Rows from block 7, named by matrix and row number. Rows with one number belong to one channel. Each number is 128 + 24 x the weight over its row's rms, rounded and kept within 0 to 255. All counts start at 0. Numbers have three digits each. After the name is the row's rms in percent of the matrix's.
# convs0: expand pointwise conv (model.blocks.7.convs.0.weight, 384x128x1x1), inputs 64-95
# convs2: project pointwise conv (model.blocks.7.convs.2.weight, 128x384x1x1, transposed), outputs 64-95
convs0.21 099:112097104128138102070126135124138141098116140122143123124126106104108101116116126135141106154102
convs2.21 087:130126107092172126108116122151158135143134181104119091141122114167113147147102107143153102147098
convs0.22 100:101089118162090097148140143131115107110162096084127115144164161105126123096144138100121131122125
convs2.22 096:167181136112136154119109144131112152140143159139140102127094128128088104129109139184148147107125
convs0.23 098:138166114131140109123092123156137118148132143143137155126113123132141135115078126085128117126154
convs2.23 103:131107120089147126144152185137123143179097126120105138132148126136103153117135103160138098176159
convs0.24 099:103111114159174091115132097133126116122153128105123159140144176134114145105107111095139124146138
convs2.24 090:135109116128128114140112119133101130128128117146112128123088133159124133091124159141142118081086
convs0.25 100:113087122162122125158078089131127118136136125126174124095087109101129101083133153141169148115138
convs2.25 093:122107150124106125139160131121120115137129087135112125126160131116161139084157146092137148134127
convs0.26 102:149136132107100112127121167096098149061124135099136114138106128123129113111123142160133145136133
convs2.26 103:183127117109122145155086103121119139126140154122144109120113099155125186123146154156105139120121
convs0.27 105:164137157148136143100123089149098163114113137128101086109146141144124159134127171155131156094109
convs2.27 089:134076131113149139101126140072065127145107099188148119132115155122141118107136128114121171103111
convs0.28 097:116090120103113128131116132147131092130168111109108137132156161143121125139126122114129104122116
convs2.28 086:137129076099099127139103187121111121110149149108164064118134131134134100113151140145108126103159
convs0.29 095:117071055174114095164127140149094107133128124128109121123087111173141106076122148140188144111083
convs2.29 072:172113159128123144108132076122129160094135113116121171116153144119151181125123137103095133142123
convs0.30 102:112122059113157028163123159133120116123145143111095129133123125184137108123113169124132125121093
convs2.30 117:167135129120154133074113115136120193141095127156139149084115109105125145150119116143132118140140
convs0.31 104:120149100133148129089136126177120139133123132128084092052158152130122132136136174174135123121127
convs2.31 112:094121131130131094145162154120122099105132097118134166144122140149185091122152117077131117162148
convs0.32 100:161128141118164130113090068135144160127124154156132121104123077113143150121116156140130107140129
convs2.32 080:120145093123115100115115158126095116136121148171145093121134131095122074103131137128120136110110
convs0.33 107:139134117142133126111105103166101160130122143125108102062138138111115128104132170174113124110110
convs2.33 113:114162135127130098120144145110133103107107139145151161141114146127156105160109083097141136141144
convs0.34 100:142158120125132096139115147116126154107106176098146095141117068131097118117113142186127138137156
convs2.34 069:124142132144148125105146143115114121142091154146162118144100122148132112098124071130146129168120
convs0.35 099:136120122146104141119124121139124131119131102173134150103156133123154156133133120130140121135166
convs2.35 095:095106076115141112148167187168086126158121068137072131104141185158154115122154133117127130099147
convs0.36 098:171148145113111165095087117114124138131113134176163110120125135109148151146113138120106156095138
convs2.36 096:119112105096103163126121166099120128136127100144137126137161136137130144159128119104098105134153
convs0.37 098:123074149170082150107105136139146109135120115151165105118123090086113133141129131144118106112123
convs2.37 105:108120139111153099125164118143143112158123130150102133139142159127138141086127109117175103139089
convs0.38 100:108052138147095145144107111112126125141095077132142134131127132088110198157155094090103148109115
convs2.38 118:105158151128127145126145142100177106104121132081145119159107126134136099187143104118130139137138
convs0.39 097:107122113148115138154139146134126120153100143125094116150149107150142125121143089152156125164123
convs2.39 091:190168167115106140113132130133132135132140156128136149122117138099114141152087108165130090152123
convs0.40 101:152145113151108121153113108154113110112177109129130176101117104121176137102128139105116116151138
convs2.40 102:121160124133148133116168138165135124177105125156111125089153172158154120124144109131118131116152
convs0.41 096:118120156143090151088149118106144141071119113132167099132127153100135117125135136151152143128137
convs2.41 065:151138170099096200129137112155138137137090123138104101095181140126174161161157136142112132111126
convs0.42 099:099137076120107129127156153118155116129109133156113126174159115147129124136153112115128107141053
convs2.42 081:148082175172114137114099076117126114122133112153147105110136119100165169134130148121099174081091
convs0.43 100:142153119169097138121115154164152071123153126105149136140132120115154114138129144099088128135171
convs2.43 099:149140143129103141102103097088150138132149183137159102158142110078093155126104103109142117151118
convs0.44 098:106095079137149140120126119134123139137131112160103144110117118149126152139125109143180106132099
convs2.44 117:143109150080113160095134105090150179153131122189159145124139115104117147171117115142132093109114
convs0.45 098:141126143129139153100117083125123155102131133140111132097181142108150205163150138124129134149152
convs2.45 100:130145136111116169109151123131109148127116099164123137081117160105138111124138106132145141131168
convs0.46 099:119136069118131124132123118152159106163132137134125137133121129128130157100141110076177112140121
convs2.46 088:162141106124184101144115146141131114170095180113146143140077085161133122089097118119135109206145
convs0.47 101:133143111114165122110156149200132137175089150132079142109103119147105110137094102158121094130105
convs2.47 120:098159136142144139161120125119123123122119132131167095121109109122141099120155149113147185115161
convs0.48 098:142116099131130130119111103170146113149127130112131123115089107125115113109128132145187097118124
convs2.48 130:112130142158087137138119102142106125100140092097133116116120168100145151098129149072102177126141
convs0.49 097:121126150145122112176112132117135114123188129090138156152133121124127110104110113116096118174161
convs2.49 070:138159118120125092123127156100173126119119179128169172160090085099104102156095092137155093158119
convs0.50 099:123176159128143127162167118142149114162143118114109136127105143134147142150133139097124166088143
convs2.50 101:138134158145138149134111089169129121165167132145119101116143151114111132117107146141145167055134
convs0.51 101:106100108120111135144125129106117111126160102121136164152135144120127142103139109052141134158147
convs2.51 098:137143147146158129105152124157177132114136156125150117087141104140153110132112117160132097183162
convs0.52 101:124137133093126173123133131111137163119115138110126119135124111131090094146165098166150115135106
convs2.52 101:113111112141098128113112124144082129086156109137138122072129149091152109112130150127130134164156
convs0.53 098:120058118116126147137114121129130152144109086133138129090098102101109124131157125129126110115125
convs2.53 113:128106132106104134120146149141088138132155076130100131091166165085154121110151149130140112132135
convs0.54 100:100089134187092121155118134124134110140115111112176124158132102094110110096149111101117123140145
convs2.54 094:138173116130161141150136111157137098117133136096114123112122168191165108133157135125136162091118
convs0.55 099:119129123148157083123125153139127112148111160125145154163098135127116099091053095108137117165140
convs2.55 092:124096097097128087162075194110123121135121158123192103167073093138086071112107113117115112146134
convs0.56 099:145119142095132150136075111128072140137145114135131148103113157132115177148125148122108150110163
convs2.56 107:124077108124157096163078111139090102150167129102133127143099147119128140101138158106138132114113
convs0.57 099:160133093136114123128119137132108100106123123086121119159105158157154103115101125124154161108125
convs2.57 097:157146131106146076136083137094085139139129159111127116151139088126095137102115165145121143134150
convs0.58 100:143112120139137164093126107164147128156078120153111134089091107105158134144131130140146107129069
convs2.58 099:144147074109151100158085109136096090120111135114128146134117112159151133137145169108138132121120
convs0.59 099:119133083133094133121159160172131109126128077120102117107105146142149116149155151114140140094130
convs2.59 102:131137163144136166117144082116162127148130143165141118134164097120137167109156130102131144122139
convs0.60 100:114107129154112139129123134119150136146116146119152097122170105093105106119162139122093133143128
convs2.60 104:144132113084184135098129150115116137171139144157146136117128177136119116156093118122126123117166
convs0.61 098:116120098123145102142125116155132127141143122108070145136160106182115156149088154120115121096108
convs2.61 125:091143118135138114143127148125127077134121138113150117151118164144145100107117122071126153132157
convs0.62 102:114106163122129137112129122081174097109116124151191152169104120105134122159119082105123122130126
convs2.62 086:137137109156100142114081130139096128096163137139156114088141113126149096145136163144127153123157
convs0.63 096:115105092157104099148126162142107132105149099091096136119143094144143132126138170126115131140128
convs2.63 074:149128105157147123098116122135097133117083142146116123086135080150171164119149167141145157135135
convs0.64 104:154154153132107147118133120195104146155117125136096086102143141107119123121146162143100125116089
convs2.64 069:108084132130117119118129098086178148137131130084135148173190097105106177162140137109119110146115
convs0.65 100:116080106140159030130114127114109123097131143107110139136141127174135143094104155126119140130083
convs2.65 108:146118142149122134098124090130142163095144135119130107096171103115132150108130192148112129103102
convs0.66 101:099090111158135113138093115119160127157087191132177125126140067087091110117131116138127115159149
convs2.66 107:135151160132143149089137103167159135176133133158106119109173152100111153156094126141138127105133
convs0.67 098:106125065140138088136137150122160117093134152073116140135183083135130144113153133147154101223176
convs2.67 084:104142112116149112106148151109065171154091121136119140129103141107096086120123109153175153101095
convs0.68 099:156154169142129138102132124139111145140097139145154115115098156117088107102103098170123163094140
convs2.68 091:120122132089101138188132115136144103133189144125102091163154123132092170130124153160187102106098
convs0.69 100:118106132139128100114149094143142100103116118178128132108119139131155122120094123111160105120092
convs2.69 096:174099108051126150133108173125099138150156127108143141103108170138112141155136112157125109138177
convs0.70 100:146142167162091128127109135125134111103140132108162128142132124104121103136101127120091142131164
convs2.70 150:085132142135146120101190137107163112123091127158123134125120128155175097134116104102141120134118
convs0.71 099:127143102133163089165108116131120121169094181137149096138125113125107145100135127109132153127130
convs2.71 096:084107145170125133087176119127160143142113108173134112104170122065142115100134128134181120130116
convs0.72 104:105163119106153116128148128112152093134127145113111137177117120183121085133099110133160142106120
convs2.72 093:138128130171132115094134091128148114114086125113142167117126141120163139173113111092125131144092
convs0.73 101:132121129100119122135147145107157106119133107146128186160094118156125127150082087107142109108132
convs2.73 088:119138123108143129125127170112070147152086133120128116113148165105097104158130100148155164142159
convs0.74 099:115131080161124119091139114176150118116148116082114127121124105106132103104149133139169083171126
convs2.74 093:126176151157099155121148114157099146096111077094101140114113185124143127136133134102097178118142
convs0.75 100:137142125136079153102106118139122147122145085152148135119141140058125117131154119089103093173133
convs2.75 086:100123107117096168150137159136110120124170093139120083104158173134160091117165156124134149110157
convs0.76 097:138159114070156122136138134123148105115149148112122145148148143170110125140125103131132106139140
convs2.76 113:160156081073106148122101192112096131149150163137160115134139166142110084128120106152141106140153
convs0.77 099:111107117107138139146133137141141116163144111104097126136118125151109125165146120119114098103101
convs2.77 100:177171123080134130158096146117107130121138161120152112138102103155127117115130132140121113173154
convs0.78 100:109109127169088136178120108146125101140160113121155096119120126097146093055158156107139149108117
convs2.78 098:098140175165137118137142091112157106101178163123134108168138103138093128083088147131132130150131
convs0.79 101:140116167130082143130051121116104098137143123149195102144132145115119152122112156113112173081167
convs2.79 108:127128105087149118166150179152118118174136148083099119125133140161117112101135124139110106163170
convs0.80 099:116086112138129129121131075111141121123148126154113114129175143128141142085140142106128118117031
convs2.80 112:142135133142103125108125126136116146088162120126117089108154100099162108117149180135107129154122
convs0.81 102:188121150157104140123082068168086117125169129164112102112124139126114147122106150159140137088103
convs2.81 094:132192100119158106123148169143111137115100141134126151108088139150149073129124107130140133161158
convs0.82 104:154111142123119142119105086143091132127122136150094076098165110126129145135136191162108130079084
convs2.82 101:091100149089146115124146086067172154106120148097106128151190111154122183163121147152156122123099
convs0.83 101:149125128129153101149108127082131147105121200073149101159161090152090158103114143165115148143144
convs2.83 097:147137119124088171110105122109132156078127135105171104104138152082122162140150138134103158134155
convs0.84 098:102132088124119129151142153176122133158162113089062105123158142140106121109165138125120127116123
convs2.84 117:151129166112102155159075128105120122138147160171188113155107087081095134122119128155119111143152
convs0.85 098:133114156112101139125127101112122157096175071135140172122140156105141155134130115091121101149133
convs2.85 102:102123115118110137138155149123123111117150097166135133143146175120144090144144100068123120124139
convs0.86 099:103075104138148118136103103091116140108161136108122121161160112128094128086124148124114126129094
convs2.86 095:116111179152088136121137109133150121103135101086115110114156124109140132093153161153125161103112
convs0.87 102:139093154141081145129090128112113106110128137136164083122123125097136137121123146142122159119140
convs2.87 108:086128083122147098172110146157123095164135147131114109170131137166106110106124132127178128090099
convs0.88 097:091077092111102141119142152112142106131108119177160092118123125110116108110157115138160107113088
convs2.88 087:152159126127143090103146116154140122149089137144110176142116149119120138123082088095124099158111
convs0.89 100:157135176135143157120093139145107155148119118101144120090122136116154117163143169149080151112178
convs2.89 076:107122142070128128106134139081151156133131160100112106191151139135064137163118071127129117158111
convs0.90 100:155132167129152123154097097112127128132125178117142109119116098137112139122106154190111179102155
convs2.90 087:153122133106152130140115129124121123135178135104137101141104136159114118116156142171144141135123
convs0.91 097:101100096154114105138103131178143105165109111114132145135118112080125131117136147100102104154145
convs2.91 122:128118125067140139188103145108102098167130160169157107137112110145108115103152140146145122115135
convs0.92 098:149139102061075175134093177115127114130126133153168096138138142120116132148151117130117125104141
convs2.92 083:136126111086106170139127165102105139128174134123147108127126160123144102119166121149129130155148
convs0.93 101:115139137112126117157141126096147114103128129110117147147123085136159146155141145122092140128138
convs2.93 102:111157089135185076155135160126091112154108125123131155124093132166147075144132133102125142101159
convs0.94 102:154137130122124136133090136086135115107119167091168081170114114143117122106144133149133194125155
convs2.94 095:132138141153111190137121089146136118103164128091131070079101153137162119119153163138099161111148
convs0.95 099:165150137153098152149122123152129136108133138097139107112125099129151165129165148151129155139168
convs2.95 126:087137088146153092142162140125119103138068130147158146130094127129157089118146094092174133156130
convs0.96 109:119119127153123126111175125135172089121130073141117174123119135129199145175140109061116102133105
convs2.96 083:156122140114121152115128138164116125186146120172117154122150173127122134115098087115100093089147
convs0.97 103:166126133151106165120125124148082144135131123155111097112130166130121127118123139140127191075090
convs2.97 101:137149090121173112127116142127088161112118119130141159097089118130126095132147134129136142136151
convs0.98 102:135091147114155104117113089116150119127122134189158162126119133121134140123059121104122109117122
convs2.98 105:145153150131154147100152090138150152125114137089104142118103156146105148164126103122096124121110
convs0.99 098:119114072152165087114107101153144106134156141135122190140124094167128150159095110111173087143120
convs2.99 082:146110166086118166100121112093142178115122112130128129133127095132115127180146130153109104114111
convs0.100 100:131129087098139162122137130122144151157108143131130105121149129126118126118195108126141109144097
convs2.100 090:126109165143098140144108081126125126090160089090104104124172128094136193148186175115103135128122
convs0.101 101:134137103098154126133105167126094165146103157093123129080141131128117126100149151134090143144151
convs2.101 083:134138103112156087142161120164125118126148126097047124098144125177163136118152156146147134152099
convs0.102 100:166172111097147122139085124084147125091152175108166135167137079152135133126119145128097133142162
convs2.102 112:111165126161119116129122147143105108111116120136144123117122130134165060122132136128170148110148